config.yaml
dataset: "reaction-diffusion patterns (Gray-Scott)"
decoder_activation: "leaky_relu"
decoder_attention: true
loss: "mse"
init: "xavier_uniform"
beta2: 0.98
grad_clip: 1.0
weight_decay: 0.1
Rows from block 6 of the encoder of a small model that predicts concentration at each pixel, named by matrix and row number. Rows with one number belong to one channel. Each number is 200 + 40 x the weight over its row's rms, rounded and kept within 0 to 999. All counts start at 0. After the name is the row's rms in percent of the matrix's.
After each channel's rows are labels from the 100 images, of 14848, where the channel reaches its highest value: "top examples" is what is common among them. Only what is clearly more common there than usual is listed. The data: reaction-diffusion patterns (Gray-Scott). In brackets: how many of the 100.
# convs0: expand pointwise conv (encoder.blocks.6.convs.0.weight, 256x64x1x1), inputs 0-63
# convs1: depthwise 3x3 conv (encoder.blocks.6.convs.1.weight, 256x1x3x3), a 3x3 kernel
# convs2: project pointwise conv (encoder.blocks.6.convs.2.weight, 64x256x1x1, transposed), outputs 0-63

convs0.193,124,199,201,199,202,198,200,200,266,193,181,197,0,199,173,201,175,200,255,31,217,202,200,221,175,200,216,200,200,200,266,190,206,165,200,269,204,207,198,204,205,200,203,220,199,195,199,200,202,202,204,227,148,200,213,200,200,199,187,202,193,192,195,192,217
convs1.193,096,180,191,234,182,216,266,189,251,271
convs2.193,194,172,200,197,270,200,200,199,198,200,205,200,197,309,193,199,219,204,197,198,202,96,207,200,201,200,203,201,205,200,202,200,199,200,201,308,199,200,199,200,68,236,199,201,194,200,200,215,196,200,198,206,217,221,200,208,200,200,200,200,200,205,0,189,200
top examples: stretched (49); feed 0.078 kill 0.061 (33); feed 0.058 kill 0.065 (29)

convs0.106,094,203,196,185,105,201,224,220,199,215,200,200,203,333,212,207,192,165,199,137,159,200,195,202,200,200,201,202,210,197,213,194,200,199,160,171,184,200,240,200,198,85,203,204,135,202,15,227,198,203,200,191,196,135,204,196,195,245,190,202,220,199,231,230,166
convs1.106,090,206,266,177,199,158,239,206,126,227
convs2.106,090,198,199,124,247,182,94,199,175,192,206,212,283,212,166,200,201,199,141,125,203,199,195,200,89,200,91,304,200,190,197,173,203,200,199,208,201,232,208,200,227,214,197,191,200,194,204,243,256,197,199,162,192,204,82,203,201,158,145,200,191,177,220,202,216
top examples: stretched (93)

convs0.211,098,200,128,209,189,222,198,199,229,193,217,200,201,200,207,200,239,191,200,202,200,201,200,198,200,132,222,353,210,201,203,206,155,212,283,201,221,201,184,200,193,189,188,206,198,194,248,183,190,200,205,199,199,202,160,202,132,197,200,200,194,200,206,414,188
convs1.211,098,230,138,185,228,130,199,194,140,213
convs2.211,117,200,215,208,202,201,211,201,184,159,201,59,207,200,201,215,124,205,195,43,242,256,197,230,235,210,194,276,196,199,200,188,285,177,207,198,243,203,202,200,200,201,199,199,184,200,199,121,201,199,201,154,200,179,177,201,251,277,200,193,200,200,216,111,216
top examples: embossed (88)

convs0.102,109,202,198,204,154,218,157,194,194,228,198,196,181,200,200,192,142,200,219,202,206,198,304,200,6,201,169,200,200,199,200,246,172,200,212,207,208,202,200,205,193,200,200,200,193,243,159,200,200,190,198,196,204,260,209,201,200,199,201,194,375,204,246,200,186
convs1.102,095,140,216,221,249,150,224,195,265,221
convs2.102,105,198,195,116,200,207,198,208,202,387,210,213,204,203,197,202,226,197,221,197,200,200,181,202,214,200,310,201,210,202,197,206,192,259,211,161,200,196,183,207,205,211,162,145,207,99,131,197,173,205,181,199,328,200,183,200,200,204,255,199,200,200,202,200,209
top examples: stretched (93); embossed (79)

convs0.189,103,200,172,204,196,204,192,141,201,202,138,188,226,201,194,193,197,214,200,214,204,200,199,202,197,317,194,203,120,253,200,191,209,200,208,189,140,200,200,196,192,258,200,206,196,200,209,191,93,200,200,233,203,235,197,267,200,198,401,202,206,246,202,206,237
convs1.189,118,220,213,173,207,213,156,153,111,169
convs2.189,099,366,200,152,83,201,200,304,201,198,191,199,196,200,202,199,263,200,212,200,200,211,146,200,200,200,195,200,199,201,202,227,145,269,200,196,330,202,187,215,161,189,200,200,219,200,201,200,248,190,209,147,183,201,274,231,203,201,200,200,204,175,202,199,200
top examples: feed 0.022 kill 0.051 (35); feed 0.018 kill 0.051 (33)

convs0.241,080,200,179,202,189,203,200,196,269,200,200,199,196,202,251,177,322,198,194,199,190,281,203,184,186,200,199,165,166,215,231,211,152,228,200,200,194,233,205,250,288,200,183,195,163,157,346,267,151,200,92,225,219,206,200,113,205,200,215,187,202,202,190,194,236
convs1.241,103,201,208,195,183,213,195,210,240,90
convs2.241,064,200,205,222,136,204,188,202,206,200,193,155,328,160,200,200,223,234,221,208,110,196,190,225,179,231,140,207,237,226,216,215,223,200,195,104,201,168,369,207,197,192,200,200,202,146,194,201,203,219,223,145,178,191,197,202,197,199,180,188,217,196,302,227,185
top examples: embossed (71); stretched (66); feed 0.058 kill 0.065 (34); feed 0.078 kill 0.061 (30)

convs0.151,086,205,205,200,200,180,207,279,216,181,201,248,189,295,199,210,235,201,203,199,208,202,224,132,193,176,310,180,200,209,200,199,202,199,200,190,204,205,200,194,202,192,199,193,200,179,226,200,201,202,66,239,84,204,200,211,189,218,101,281,170,108,182,203,252
convs1.151,108,166,128,199,140,213,216,139,189,189
convs2.151,104,200,195,200,203,200,226,200,199,202,201,116,184,111,195,199,200,171,200,200,170,362,210,201,200,200,200,216,208,201,197,204,202,203,200,183,199,198,311,184,200,200,199,197,200,199,217,190,200,200,200,217,202,194,121,55,200,230,325,200,209,200,200,200,200
top examples: feed 0.022 kill 0.051 (28)

convs0.238,085,200,282,156,200,109,209,205,200,193,200,282,201,201,255,246,178,198,279,199,202,193,232,200,202,190,209,204,204,223,260,110,200,219,66,146,176,198,199,199,160,165,219,202,200,197,171,196,211,201,160,198,104,221,200,227,193,265,197,203,162,101,200,209,200
convs1.238,109,178,97,180,199,244,171,190,209,193
convs2.238,095,197,197,278,192,208,201,196,200,196,160,195,189,194,200,211,172,196,196,175,228,248,177,340,233,200,201,198,199,318,198,201,198,174,230,197,277,200,202,199,215,135,202,173,190,200,200,200,186,216,135,198,206,200,191,217,200,385,225,227,174,197,194,188,200
top examples: embossed (77); feed 0.039 kill 0.058 (28)

convs0.60,088,200,194,199,285,189,190,198,197,200,195,197,147,200,200,200,259,202,201,237,201,200,201,198,200,210,202,200,200,195,152,173,200,200,201,223,200,199,164,203,154,206,202,331,233,199,204,176,270,200,265,209,180,199,158,160,129,202,125,255,138,204,200,375,200
convs1.60,101,122,234,204,178,192,194,220,164,130
convs2.60,054,196,287,223,210,207,187,200,233,300,187,207,201,184,197,94,200,141,306,190,209,192,208,189,192,193,261,272,198,254,83,190,199,206,199,175,175,198,197,194,216,200,230,201,226,189,148,204,194,204,267,207,205,264,194,204,123,193,113,199,198,196,195,158,199
top examples: embossed (76)